{"model": "image classifier", "eps": 1e-08, "final_lr_fraction": 0, "weight_decay": 0.3}
Rows from block 3 of a small image classifier, named by matrix and row number. Rows with one number belong to one neuron. Each number is 50 + 15 x the weight over its row's rms, rounded and kept within 0 to 99. All counts start at 0.
After each neuron's rows are labels from the 100 images, of 14976, where the neuron reaches its highest value: "colour at peak" is the nearest of a few named colours to the mean colour under the peak. Only what is clearly more common there than usual is listed. The data: seven-segment displays showing three digits. In brackets: how many of the 100.
# fc1: MLP up (model.blocks.3.mlp.fc1.weight, 480x160), inputs 0-79
# fc2: MLP down (model.blocks.3.mlp.fc2.weight, 160x480, transposed), outputs 0-79

fc1.207:47 78 52 52 39 60 66 54 66 33 49 65 49 35 54 88 52 53 65 36 67 54 65 56 49 25 41 52 43 60 37 14 54 42 43 45 67 45 63 60 33 31 62 57 28 59 43 56 28 58 22 57 35 75 46 29 45 28 63 51 27 54 69 48 78 45 33 46 64 46 74 49 50 40 28 38 61 76 68 51
fc2.207:50 54 40 86 55 34 54 44 60 65 35 51 56 72 50 24 57 58 38 54 11 46 49 16 43 60 62 28 51 55 58 67 51 55 67 48 50 41 25 40 53 48 20 49 67 42 80 50 70 22 66 38 69 41 74 54 45 78 60 50 57 55 29 40 37 35 72 54 42 60 43 51 61 75 57 60 37 42 24 48
colour at peak: brown (79)

fc1.20:45 43 43 46 37 28 71 64 55 48 35 48 75 45 53 31 66 57 44 47 21 58 54 48 40 73 49 79 58 53 79 19 60 70 68 50 17 73 46 40 38 70 39 47 59 49 71 71 62 26 35 46 47 39 44 65 49 58 41 49 50 74 42 46 67 45 50 52 56 50 46 15 52 62 59 43 51 57 45 40
fc2.20:34 70 63 47 50 67 47 48 28 61 73 69 26 31 51 81 60 56 57 56 67 48 83 59 59 26 36 43 42 61 53 48 45 63 26 55 74 51 50 37 61 21 64 56 38 37 42 50 49 61 62 20 48 62 46 42 31 41 66 58 34 46 35 39 67 62 60 62 61 38 40 71 77 64 40 25 52 54 53 46
colour at peak: blue (26)

fc1.459:49 44 76 38 49 36 35 46 37 75 59 44 50 59 73 51 59 50 46 53 45 58 39 33 39 67 38 61 37 53 74 45 38 50 51 76 53 56 44 59 80 69 45 48 64 51 32 57 49 76 32 20 62 60 65 53 47 43 75 24 30 58 60 60 35 28 68 56 68 38 52 31 37 48 32 60 72 45 69 27
fc2.459:72 44 30 61 46 53 55 64 66 19 45 46 52 40 17 50 31 52 54 67 48 26 66 58 25 64 23 40 61 49 27 43 44 40 37 53 35 27 60 36 47 66 54 27 46 64 36 34 40 31 40 49 27 44 17 45 70 37 41 48 50 42 45 49 67 59 56 26 41 64 42 35 79 51 27 41 42 36 13 33
colour at peak: pink (36)

fc1.379:39 39 19 45 46 52 58 45 56 45 34 65 41 79 24 75 47 32 45 65 31 27 35 32 26 58 56 62 73 00 45 56 56 57 50 50 60 77 47 35 46 54 59 62 57 52 42 53 50 51 52 64 63 59 36 58 57 35 29 59 55 80 79 65 49 67 27 49 55 50 44 44 69 48 63 35 30 62 55 61
fc2.379:55 63 64 50 41 50 28 51 42 50 68 56 62 41 63 26 38 64 53 48 57 41 66 72 78 48 44 34 35 91 62 37 51 27 35 27 37 22 56 59 41 42 33 48 41 24 54 48 48 47 49 43 45 61 78 52 35 51 48 59 52 30 01 23 57 42 43 32 53 43 48 46 32 50 35 53 35 30 40 43
colour at peak: green (49)

fc1.251:34 67 28 71 63 46 43 73 53 62 53 31 65 42 27 23 55 64 75 45 50 52 66 05 55 66 27 51 67 51 39 65 64 22 39 46 39 37 60 37 33 56 53 61 51 75 69 62 35 31 60 48 39 32 56 54 65 67 42 48 74 80 61 31 34 36 16 49 23 34 33 34 47 70 67 56 57 45 51 70
fc2.251:49 41 71 41 38 58 39 52 27 42 40 43 57 65 60 91 48 50 19 52 15 21 40 76 72 21 68 59 34 60 45 25 65 48 28 39 49 49 41 38 56 55 49 57 40 68 50 43 51 60 32 37 76 52 56 47 34 61 31 54 44 19 42 61 66 67 30 51 74 64 37 63 53 32 44 77 40 17 59 34
colour at peak: red (41)

fc1.36:57 25 56 46 60 57 79 80 57 56 41 18 65 47 48 64 71 55 38 45 27 52 52 37 69 49 62 49 45 30 50 60 72 65 66 52 62 70 45 50 55 81 72 40 46 72 60 40 61 75 31 66 43 65 66 74 60 20 67 78 29 39 43 41 77 39 36 46 50 42 57 41 56 83 55 55 76 67 42 58
fc2.36:37 52 62 87 48 51 23 44 66 51 66 80 65 54 28 34 62 32 37 49 63 49 56 38 37 41 66 44 72 50 53 28 35 40 41 52 29 32 66 50 30 21 51 77 73 64 71 69 76 52 43 23 82 49 10 75 43 73 33 35 47 38 51 60 17 61 69 45 40 44 50 50 59 47 34 59 57 45 59 62
colour at peak: red (35)

fc1.127:41 23 39 36 47 34 92 49 48 45 72 58 52 39 34 44 74 44 34 39 43 64 35 46 49 27 27 51 30 56 53 68 47 70 54 41 72 60 55 46 49 62 41 46 51 44 71 45 45 49 31 61 60 53 63 77 52 53 37 69 50 42 58 42 57 62 50 71 40 41 57 38 61 04 20 50 67 52 46 46
fc2.127:50 49 68 24 35 51 43 46 52 54 38 48 47 37 67 51 38 47 57 49 51 39 24 59 55 65 58 48 73 40 53 68 55 33 36 43 18 40 11 71 58 60 54 54 58 85 47 54 43 44 72 44 67 42 46 47 50 34 77 31 63 28 60 72 29 46 61 24 58 56 44 80 38 79 64 41 66 72 32 53
colour at peak: red (33)

fc1.364:50 63 60 85 49 58 32 49 74 55 72 73 39 57 58 67 51 60 54 32 81 57 74 60 78 76 64 44 63 64 63 38 66 44 40 72 51 43 30 53 69 18 47 54 76 48 63 70 34 55 56 40 56 62 38 55 38 48 74 52 50 62 54 48 55 29 38 53 71 64 47 46 85 41 43 52 55 76 47 82
fc2.364:22 42 65 23 45 20 77 61 25 69 53 31 65 45 42 57 57 49 58 28 82 49 42 71 57 38 46 51 23 46 54 42 22 70 29 51 65 68 52 40 48 72 54 43 34 50 40 33 70 37 63 58 37 36 40 73 36 75 67 54 40 30 66 37 68 80 34 66 56 32 32 67 66 55 48 76 57 62 65 38
colour at peak: grey (66)

fc1.420:40 70 73 62 60 41 58 62 62 55 60 45 35 38 34 69 73 30 79 41 44 70 47 38 57 33 60 43 35 45 63 31 58 48 57 58 23 70 53 80 39 60 35 64 38 57 46 54 54 44 26 40 68 58 44 46 74 48 59 37 26 18 47 09 99 77 50 46 63 38 43 72 39 37 46 46 53 74 41 53
fc2.420:74 51 54 60 15 66 42 39 60 59 49 30 80 35 60 67 33 63 55 64 48 36 56 61 36 63 45 76 60 58 34 78 48 53 58 39 78 41 52 30 74 46 65 62 32 44 47 36 43 50 64 39 23 37 54 38 33 32 32 46 58 55 24 80 52 51 39 44 50 39 75 35 48 86 46 62 64 54 64 22
colour at peak: pink (37)

fc1.188:45 27 56 50 27 22 65 45 48 53 31 49 84 64 51 43 62 47 54 49 51 43 49 50 39 59 52 48 72 61 63 57 83 29 30 71 38 33 44 48 43 56 61 41 52 43 58 60 61 30 38 24 56 53 66 48 62 63 54 79 61 29 54 56 91 49 65 61 64 59 51 42 36 38 56 59 44 65 44 31
fc2.188:46 58 57 56 69 65 58 48 39 36 66 60 12 34 36 71 34 42 52 56 47 60 59 57 56 58 46 75 47 33 35 37 11 74 77 33 57 67 30 36 77 47 56 78 45 65 34 41 50 71 47 54 62 50 34 58 48 35 68 21 35 65 46 65 34 42 36 65 41 52 33 52 78 53 26 41 73 66 53 52
colour at peak: orange (29)

fc1.17:31 54 31 52 48 61 76 36 35 40 27 25 56 45 45 41 64 58 51 64 78 36 74 29 52 33 61 43 49 37 39 59 39 43 73 49 72 77 49 47 49 59 59 53 48 19 44 51 70 38 24 80 36 40 41 63 32 60 52 41 45 45 44 69 58 32 60 68 61 43 39 50 35 82 42 86 48 48 57 62
fc2.17:47 47 71 62 53 43 41 51 69 66 54 69 47 62 51 60 49 61 53 49 31 64 25 66 57 58 64 64 58 60 49 80 91 62 45 55 54 41 35 35 58 39 52 57 67 77 63 56 33 86 80 71 79 56 50 56 46 23 54 49 49 65 50 47 77 39 35 49 49 68 38 42 74 62 58 40 59 67 35 35
colour at peak: red (48)

fc1.304:35 62 66 62 40 66 61 68 70 75 47 50 62 58 36 46 39 34 15 89 52 60 46 51 41 58 49 43 47 64 46 49 81 74 62 52 46 42 78 46 66 53 43 32 72 59 53 40 65 60 49 48 66 99 30 15 78 57 35 86 53 30 44 55 31 70 37 48 44 74 64 28 53 42 38 67 59 64 69 59
fc2.304:74 39 51 44 82 14 39 69 49 66 64 74 88 22 73 52 43 51 68 53 28 55 63 40 46 50 43 71 62 61 58 39 26 49 42 69 53 55 46 36 28 63 55 77 55 75 63 48 46 43 44 56 46 43 58 63 59 36 59 47 45 64 60 57 76 35 43 31 35 48 47 59 35 62 58 38 39 27 26 83
colour at peak: green (29); blue (26)

fc1.72:39 71 29 54 48 39 45 58 72 64 29 40 56 80 38 55 16 50 64 34 77 68 49 51 43 51 61 65 32 24 62 21 62 59 56 64 44 68 48 47 62 60 36 35 56 34 98 59 40 56 42 44 50 52 50 40 73 29 47 35 55 41 70 58 58 39 67 31 49 54 41 42 37 32 44 43 54 39 59 24
fc2.72:27 11 60 52 44 65 43 39 37 46 54 31 38 34 64 49 76 39 53 66 38 55 46 56 50 54 28 41 52 61 30 61 51 44 48 41 54 45 53 39 43 24 61 57 56 44 26 41 32 53 43 37 61 78 39 78 28 95 41 58 55 86 35 42 44 56 34 65 61 35 51 42 63 72 59 67 30 53 53 99
colour at peak: green (29)

fc1.409:21 78 43 46 56 45 40 26 77 54 36 52 59 42 43 51 40 39 64 59 66 52 63 39 44 64 55 42 32 45 69 47 55 67 58 41 63 46 50 51 77 54 36 54 57 43 35 17 27 73 28 68 77 54 51 64 72 52 49 53 51 17 35 33 82 46 28 44 65 49 46 61 60 58 64 57 38 50 41 60
fc2.409:92 32 35 34 61 56 81 65 42 77 58 59 62 60 33 38 69 46 46 38 42 58 37 34 51 45 29 63 46 43 42 74 50 57 38 54 49 61 46 42 39 49 49 27 74 49 65 17 74 26 64 45 26 73 42 27 67 58 52 45 13 85 70 56 24 48 59 62 47 94 69 48 44 53 47 44 50 44 40 59
colour at peak: orange (44)

fc1.457:49 50 58 46 22 47 42 82 36 31 63 36 93 58 64 66 58 52 46 31 87 62 25 53 44 44 59 67 37 58 50 55 62 74 60 45 52 43 56 66 58 55 79 54 67 41 42 44 20 47 65 62 76 48 54 79 57 77 43 40 51 51 40 53 51 49 45 60 25 38 63 50 69 63 53 52 55 30 33 37
fc2.457:61 38 48 53 51 55 29 34 38 45 37 59 32 49 25 39 39 37 56 24 49 36 50 60 90 77 41 37 14 58 35 40 20 35 31 45 60 64 72 38 34 40 61 58 45 47 66 78 63 56 68 55 30 44 39 37 37 52 77 57 50 61 58 38 60 37 28 56 42 63 25 50 21 40 42 27 58 63 85 41
colour at peak: red (43)

fc1.435:56 67 52 49 74 45 63 34 51 38 64 74 74 69 74 68 44 46 42 40 50 47 61 33 22 39 62 64 51 47 62 69 44 68 54 52 66 57 60 67 80 40 48 38 64 60 40 58 59 65 45 61 52 27 24 71 57 37 42 44 72 26 54 65 67 43 70 50 44 56 17 46 62 69 46 44 85 70 37 55
fc2.435:41 61 72 57 48 39 37 85 33 59 27 35 34 49 23 58 53 43 88 62 71 54 72 62 68 66 59 41 32 67 64 26 48 36 26 66 33 48 52 27 07 51 65 44 65 37 71 72 74 61 66 52 40 65 46 42 47 72 47 63 28 63 41 59 77 41 20 57 61 53 35 42 74 46 29 46 28 76 72 57
colour at peak: blue (27)

fc1.426:35 57 59 58 76 74 45 64 64 52 38 25 94 53 56 70 35 49 45 42 40 49 52 48 21 69 45 51 58 47 30 55 59 49 13 56 38 64 51 56 75 71 64 30 56 61 43 32 30 37 48 59 45 70 36 34 53 45 40 38 55 23 56 10 70 32 40 60 64 50 52 67 44 53 61 56 42 42 41 41
fc2.426:34 46 59 49 11 35 43 16 66 34 70 72 34 20 53 51 49 56 44 50 34 48 55 65 62 48 37 27 57 46 53 37 47 33 68 45 53 51 59 56 59 47 67 94 30 49 68 31 43 29 73 45 43 45 74 44 45 66 39 37 25 55 38 75 52 36 38 23 33 48 31 15 46 77 40 55 46 52 68 43
colour at peak: brown (70)

fc1.66:69 74 61 30 37 42 76 64 18 80 28 67 52 49 55 49 67 42 38 70 58 30 26 62 65 54 52 77 27 46 52 39 46 52 63 58 47 49 54 40 36 55 34 38 13 51 50 52 43 47 52 63 84 25 44 45 62 30 49 42 37 40 48 63 59 77 74 44 38 45 37 34 74 41 40 36 62 36 59 61
fc2.66:25 23 47 64 74 70 27 36 73 41 58 50 33 59 59 70 41 40 50 49 16 56 75 30 39 52 61 47 67 53 46 60 44 63 58 41 67 56 36 40 56 32 52 35 99 57 61 38 42 46 60 48 49 59 78 71 41 88 43 60 47 60 55 48 70 28 57 33 47 71 56 49 53 51 61 69 56 85 44 45
colour at peak: green (27)

fc1.443:51 67 55 44 61 25 35 61 70 30 54 42 33 55 69 40 43 64 45 41 28 72 42 43 43 77 50 37 28 31 38 54 38 65 79 73 41 47 63 26 45 34 49 33 43 53 66 28 57 64 59 51 25 50 34 39 42 61 68 30 67 51 56 08 50 57 17 46 34 72 62 65 27 56 39 59 58 21 60 60
fc2.443:60 38 59 55 42 64 13 61 35 69 47 65 51 67 71 46 28 21 52 64 44 72 45 39 63 49 25 32 51 40 47 39 63 74 47 16 62 45 62 68 47 38 60 51 59 41 74 60 53 59 61 54 82 72 80 36 46 33 27 50 61 15 44 75 56 70 62 60 50 37 19 74 34 51 62 53 31 53 34 39
colour at peak: blue (58)

fc1.180:65 53 49 58 40 30 57 23 54 51 67 49 47 58 46 20 43 58 67 41 46 54 63 75 71 61 13 54 28 44 54 47 57 69 35 50 30 56 46 61 46 63 57 74 45 48 49 36 38 59 52 53 64 63 33 54 83 29 49 54 41 44 71 33 41 28 30 23 56 47 49 42 50 28 54 71 63 48 48 36
fc2.180:56 24 43 40 50 58 23 54 50 41 47 16 65 43 45 71 64 54 65 51 59 18 45 50 55 44 36 41 24 74 62 15 48 60 59 76 43 53 51 77 36 29 45 54 19 35 58 50 40 36 45 58 37 41 34 52 42 61 11 36 59 69 33 27 55 56 25 67 58 49 64 57 71 60 43 61 46 68 54 53
colour at peak: grey (71)

fc1.154:38 41 53 36 61 54 55 65 51 28 24 54 66 57 59 30 56 70 44 53 56 65 62 49 37 48 29 24 59 55 48 37 28 61 49 87 51 38 57 26 37 78 40 44 40 59 65 32 39 71 37 38 73 75 41 07 83 45 42 63 57 20 38 71 37 61 46 64 28 87 48 49 60 46 61 42 57 56 67 52
fc2.154:57 40 31 48 33 55 37 40 50 73 52 48 59 18 39 53 54 45 61 48 31 53 46 45 50 56 54 57 39 46 66 61 64 47 35 18 44 72 57 66 50 29 48 45 80 50 38 54 39 25 48 39 37 28 57 64 42 42 60 38 44 88 43 33 47 61 60 20 43 39 63 53 43 36 67 32 36 33 27 54
colour at peak: green (29)

fc1.30:37 50 62 57 69 56 51 53 30 49 41 44 58 45 31 54 31 72 42 38 55 74 65 52 62 66 55 71 46 40 44 48 69 43 61 34 75 62 76 54 39 28 53 38 81 40 65 20 63 40 23 32 66 69 44 66 68 41 19 56 46 40 56 70 66 42 47 59 35 67 20 53 49 36 52 00 64 37 76 64
fc2.30:70 45 39 42 61 48 47 54 52 55 67 39 62 67 62 57 56 38 62 63 59 65 48 24 41 21 61 61 61 60 58 45 39 33 29 64 35 40 48 35 58 48 39 68 38 50 58 68 52 44 64 66 44 45 34 58 68 41 61 29 62 54 59 38 17 46 63 40 49 77 73 48 35 79 68 92 55 36 44 62
colour at peak: pink (28)

fc1.401:53 69 77 52 13 34 60 77 42 27 50 60 52 51 60 44 30 42 33 49 45 43 56 54 66 45 39 53 26 39 59 75 54 50 54 46 38 74 62 43 50 49 65 33 64 47 43 59 64 59 52 46 91 49 42 46 61 55 56 47 35 77 37 16 40 41 44 54 70 68 36 95 39 64 35 56 45 33 84 61
fc2.401:31 46 44 43 63 47 36 14 59 41 57 39 48 74 26 41 39 56 48 77 73 60 44 50 75 66 25 79 51 62 28 52 64 50 54 60 63 31 41 12 63 28 45 66 28 34 59 39 47 46 35 42 42 59 33 59 33 52 60 67 50 24 65 61 52 61 49 50 33 28 53 37 38 51 28 58 51 71 26 45
colour at peak: pink (30)

fc1.112:62 63 52 62 63 39 59 52 48 28 35 43 60 59 20 36 68 50 57 44 52 48 67 33 36 86 43 57 58 40 18 53 88 44 44 60 46 77 38 90 63 52 39 57 60 44 54 74 52 60 52 52 72 48 56 76 46 64 43 39 51 51 43 47 23 61 42 25 59 59 35 58 67 86 52 52 68 28 48 32
fc2.112:45 44 28 40 16 75 40 55 61 59 63 52 30 52 90 73 28 50 39 55 47 59 30 63 46 34 50 44 56 43 74 61 24 37 60 41 51 37 65 38 51 37 51 44 38 47 48 45 49 65 48 60 58 65 53 52 55 60 46 66 64 39 39 74 67 39 49 53 57 25 57 57 21 29 62 40 54 58 52 79
colour at peak: blue (40)

fc1.12:45 51 39 51 53 34 53 61 65 60 51 53 13 48 57 34 44 59 48 56 69 60 54 38 52 36 56 58 60 49 27 35 70 48 59 38 60 39 72 56 50 39 62 40 56 50 41 46 64 53 47 65 56 65 28 48 59 55 88 50 68 63 30 84 72 47 60 43 57 67 42 60 21 71 65 61 66 58 50 65
fc2.12:50 47 48 49 41 51 70 46 37 48 58 54 73 65 29 34 55 41 65 59 54 48 57 76 56 56 45 29 40 58 72 77 39 44 54 46 38 36 33 31 72 56 39 55 56 53 53 51 33 50 37 37 64 37 70 44 35 56 35 27 34 48 55 31 36 46 41 66 40 30 40 46 62 56 39 51 42 45 66 30
colour at peak: orange (64)

fc1.216:46 48 61 51 46 51 69 67 69 64 47 05 60 62 53 22 37 31 44 58 18 57 44 47 54 71 54 64 65 47 71 57 45 50 47 22 37 62 51 69 51 45 71 27 45 65 54 25 45 30 49 59 48 61 31 47 37 40 72 45 58 36 27 32 67 39 64 66 57 60 60 47 31 42 61 51 40 25 36 40
fc2.216:62 65 51 52 54 42 39 31 38 66 70 62 77 50 67 57 57 67 11 35 70 51 59 33 66 56 68 41 31 13 26 38 52 51 30 45 32 46 33 46 35 69 51 63 73 43 41 58 66 88 45 18 34 50 30 72 51 57 34 52 44 63 33 57 20 40 33 48 58 48 28 50 59 46 42 26 46 75 87 67
colour at peak: brown (79)

fc1.439:47 43 37 52 48 64 47 44 51 42 49 74 59 64 44 45 42 33 58 29 46 72 76 72 39 36 36 57 65 38 52 47 46 65 70 36 75 74 49 44 44 59 54 43 66 75 56 23 53 60 59 45 75 43 20 58 41 72 41 34 40 66 29 77 42 65 56 62 64 78 84 56 50 73 41 47 56 43 73 44
fc2.439:62 52 36 31 74 50 33 54 59 51 52 45 23 33 51 29 50 60 49 86 39 54 38 66 55 71 48 57 45 78 34 57 77 48 50 65 44 31 34 34 54 51 48 41 50 32 54 80 46 59 41 78 43 73 62 45 61 46 81 51 69 59 65 46 69 56 38 43 28 21 52 33 46 54 39 45 74 56 42 62
colour at peak: orange (29)

fc1.196:61 47 49 43 32 23 48 33 36 72 52 66 44 67 50 41 36 58 74 56 41 29 56 55 40 70 61 74 55 48 70 55 70 44 48 60 26 54 41 51 61 69 64 30 60 65 64 65 55 25 45 65 65 42 76 63 65 56 62 56 40 68 61 80 47 46 57 49 51 60 68 33 42 61 61 58 45 51 44 47
fc2.196:42 48 15 44 70 77 44 58 43 20 68 36 59 32 34 59 66 43 13 50 57 67 62 57 60 31 40 32 50 51 20 45 47 37 54 36 70 50 58 51 37 26 64 57 54 53 45 20 38 67 70 55 42 51 58 34 47 51 22 54 78 34 50 44 51 54 40 59 34 64 43 68 85 30 33 66 57 52 43 42
colour at peak: green (67)

fc1.253:52 44 41 70 28 37 28 31 29 50 57 41 49 42 67 62 75 54 55 18 46 38 26 45 37 51 58 23 44 74 39 24 79 52 67 69 58 56 81 90 29 45 40 47 38 51 38 53 41 56 56 41 55 28 20 50 59 65 47 64 53 45 58 48 60 59 78 63 81 62 40 63 18 18 55 28 56 43 44 54
fc2.253:57 64 40 60 54 70 61 43 42 48 33 18 64 44 43 46 43 41 37 58 77 56 61 39 42 56 65 66 36 48 60 59 28 49 43 53 47 32 16 01 55 40 28 59 72 55 57 59 50 37 61 76 71 61 92 46 46 49 55 39 58 45 43 54 58 31 56 60 22 33 48 40 67 77 55 80 25 55 86 61
colour at peak: green (42)

fc1.255:68 81 42 38 51 46 43 62 64 67 42 80 40 52 35 33 35 33 45 42 43 48 26 70 28 56 45 62 42 65 48 44 36 44 31 40 60 42 56 57 43 57 57 51 43 68 65 56 73 75 47 62 60 54 53 15 33 47 43 27 76 59 35 38 54 31 30 75 58 49 58 46 58 42 54 62 30 69 36 35
fc2.255:71 43 52 52 54 67 42 51 55 38 51 33 71 52 47 39 83 32 72 55 68 61 76 27 68 55 61 41 46 48 52 24 41 40 71 66 48 37 61 48 60 55 31 56 25 39 63 52 34 25 53 74 31 36 44 65 56 42 70 55 42 49 55 70 45 81 60 58 28 49 30 47 25 57 39 50 70 38 66 40
colour at peak: orange (48)

fc1.397:36 38 59 39 63 54 35 39 53 77 36 63 59 62 33 73 22 40 21 56 40 49 52 67 40 57 32 69 34 36 66 58 66 60 61 46 52 41 21 23 68 64 34 42 70 86 33 47 12 68 51 37 74 33 42 30 53 69 48 26 58 57 69 59 41 23 56 32 65 36 28 46 86 72 50 48 28 82 46 30
fc2.397:48 42 30 53 62 51 65 66 62 45 66 34 51 27 59 57 48 53 77 54 52 27 42 32 57 43 73 33 66 62 60 46 21 29 36 38 55 51 86 70 46 55 66 52 39 10 66 59 82 33 51 67 44 52 41 69 32 44 27 79 49 67 19 38 48 70 47 64 46 66 49 70 35 47 55 67 62 16 50 71
colour at peak: brown (72)

fc1.38:82 57 58 32 46 44 30 56 61 39 66 37 33 72 61 52 51 62 69 35 55 38 40 47 33 35 34 50 20 40 31 37 50 51 56 62 37 46 75 42 16 62 50 50 39 50 37 81 48 44 46 58 64 55 49 51 83 49 77 63 33 53 72 64 53 48 66 68 41 31 75 61 57 68 72 55 59 49 58 38
fc2.38:12 29 42 44 39 66 53 50 66 61 31 59 56 23 26 56 62 75 23 67 31 62 90 57 51 64 45 49 68 60 62 34 60 52 58 38 76 59 40 50 83 41 48 58 69 41 68 46 65 57 40 08 51 61 58 76 36 63 35 58 59 33 45 48 49 61 60 57 50 67 36 41 42 62 25 25 43 62 56 65
colour at peak: grey (79)

fc1.317:49 39 32 44 42 52 40 48 51 60 35 34 28 54 37 54 18 29 59 42 39 69 35 67 41 31 51 34 69 58 49 44 34 36 55 51 72 57 56 49 75 62 60 46 43 62 51 52 44 61 65 41 44 30 30 66 40 70 49 61 42 51 53 46 63 71 72 93 46 69 56 39 47 60 59 67 34 49 16 46
fc2.317:58 66 50 39 38 58 61 42 58 58 63 65 43 54 71 44 97 50 46 73 49 38 53 44 71 53 37 61 51 92 59 33 73 62 41 41 31 64 34 48 39 55 31 63 69 25 64 45 58 54 69 47 15 51 49 46 68 28 61 38 31 12 48 72 56 25 35 26 53 47 53 56 52 45 25 47 62 54 44 45
colour at peak: pink (38)

fc1.129:30 59 50 51 47 46 69 83 70 42 16 35 63 19 76 47 73 59 46 53 34 47 52 60 54 60 38 54 37 68 22 62 50 62 41 48 43 41 55 46 40 65 48 59 69 52 32 47 41 37 14 36 55 24 30 61 64 56 49 40 53 42 66 53 55 44 47 38 41 36 37 16 40 65 30 62 71 59 75 32
fc2.129:63 45 61 43 35 63 23 31 52 53 86 54 38 59 10 40 35 42 73 70 48 68 38 48 17 15 64 37 62 36 53 60 47 37 58 45 49 52 53 42 74 67 17 34 49 55 44 53 25 63 60 43 63 72 53 66 42 60 28 64 46 53 31 45 15 54 52 54 55 59 46 61 67 32 47 51 22 14 37 35
colour at peak: pink (27)

fc1.59:51 77 40 60 37 31 57 44 63 36 74 57 29 38 52 34 35 66 55 38 35 52 66 52 64 86 78 49 65 74 58 36 31 31 59 49 28 60 47 49 66 75 30 55 36 58 43 37 43 53 27 36 47 50 67 55 60 72 46 39 64 48 60 51 50 49 73 52 57 34 56 57 43 50 62 36 55 39 77 48
fc2.59:68 42 77 53 62 69 47 39 71 66 31 55 51 66 44 24 49 35 49 49 75 37 59 48 69 46 27 56 16 23 34 52 55 67 47 49 57 42 58 31 36 16 37 47 45 32 68 66 45 51 57 91 07 45 16 55 25 42 51 64 50 40 55 51 41 47 43 57 54 39 26 48 69 15 56 58 61 45 34 44
colour at peak: pink (44)

fc1.297:58 53 52 43 64 54 46 48 49 90 69 39 23 49 38 52 33 37 46 39 55 30 68 44 69 49 62 26 40 55 52 54 47 54 51 41 43 58 64 38 83 51 62 58 67 56 66 10 49 57 67 61 38 45 42 50 35 65 36 29 82 39 27 45 33 27 23 32 37 65 64 54 52 48 73 69 99 46 66 49
fc2.297:42 47 41 66 39 30 83 37 54 40 47 46 53 45 69 40 75 34 45 33 51 53 36 37 49 61 31 57 32 79 41 21 46 53 37 50 43 54 61 48 33 46 40 25 61 35 42 44 47 59 27 53 41 56 64 28 34 40 29 45 23 63 74 42 45 45 61 55 74 24 17 43 60 38 51 45 11 47 40 73
colour at peak: orange (39)

fc1.474:52 15 57 58 24 37 52 55 62 60 59 41 54 85 63 32 68 56 79 47 45 63 47 72 64 34 60 44 60 29 69 57 34 70 57 56 24 46 42 69 66 60 37 53 50 39 59 49 51 61 47 35 48 26 43 32 72 50 48 31 31 46 44 45 52 61 65 51 49 61 65 55 44 55 31 59 32 63 64 36
fc2.474:47 85 47 38 54 72 54 42 56 43 43 58 62 37 49 45 45 42 42 47 57 32 40 59 52 74 41 87 29 46 51 38 51 57 58 48 48 81 46 21 32 39 65 57 59 65 56 54 38 47 55 56 47 83 55 50 40 34 60 49 55 50 51 59 53 29 72 50 55 14 38 30 56 42 50 40 69 51 43 44
colour at peak: red (45)

fc1.430:35 45 41 57 49 41 55 54 50 54 61 76 70 63 52 51 24 35 57 55 64 81 77 15 52 52 52 43 50 27 37 53 52 48 36 51 45 22 42 29 45 57 67 42 45 76 41 61 63 45 33 60 72 39 59 48 36 48 36 82 82 49 55 47 34 69 42 63 36 14 33 35 60 39 65 48 63 53 64 63
fc2.430:37 44 60 55 51 32 51 70 44 69 34 46 38 29 54 60 49 32 57 56 59 42 26 60 27 37 58 60 61 51 46 64 86 54 41 46 35 52 75 57 74 40 57 45 41 57 64 55 56 57 39 43 51 86 19 32 56 47 55 58 43 51 35 26 28 10 62 38 71 91 33 66 49 49 43 37 21 55 43 62
colour at peak: brown (72)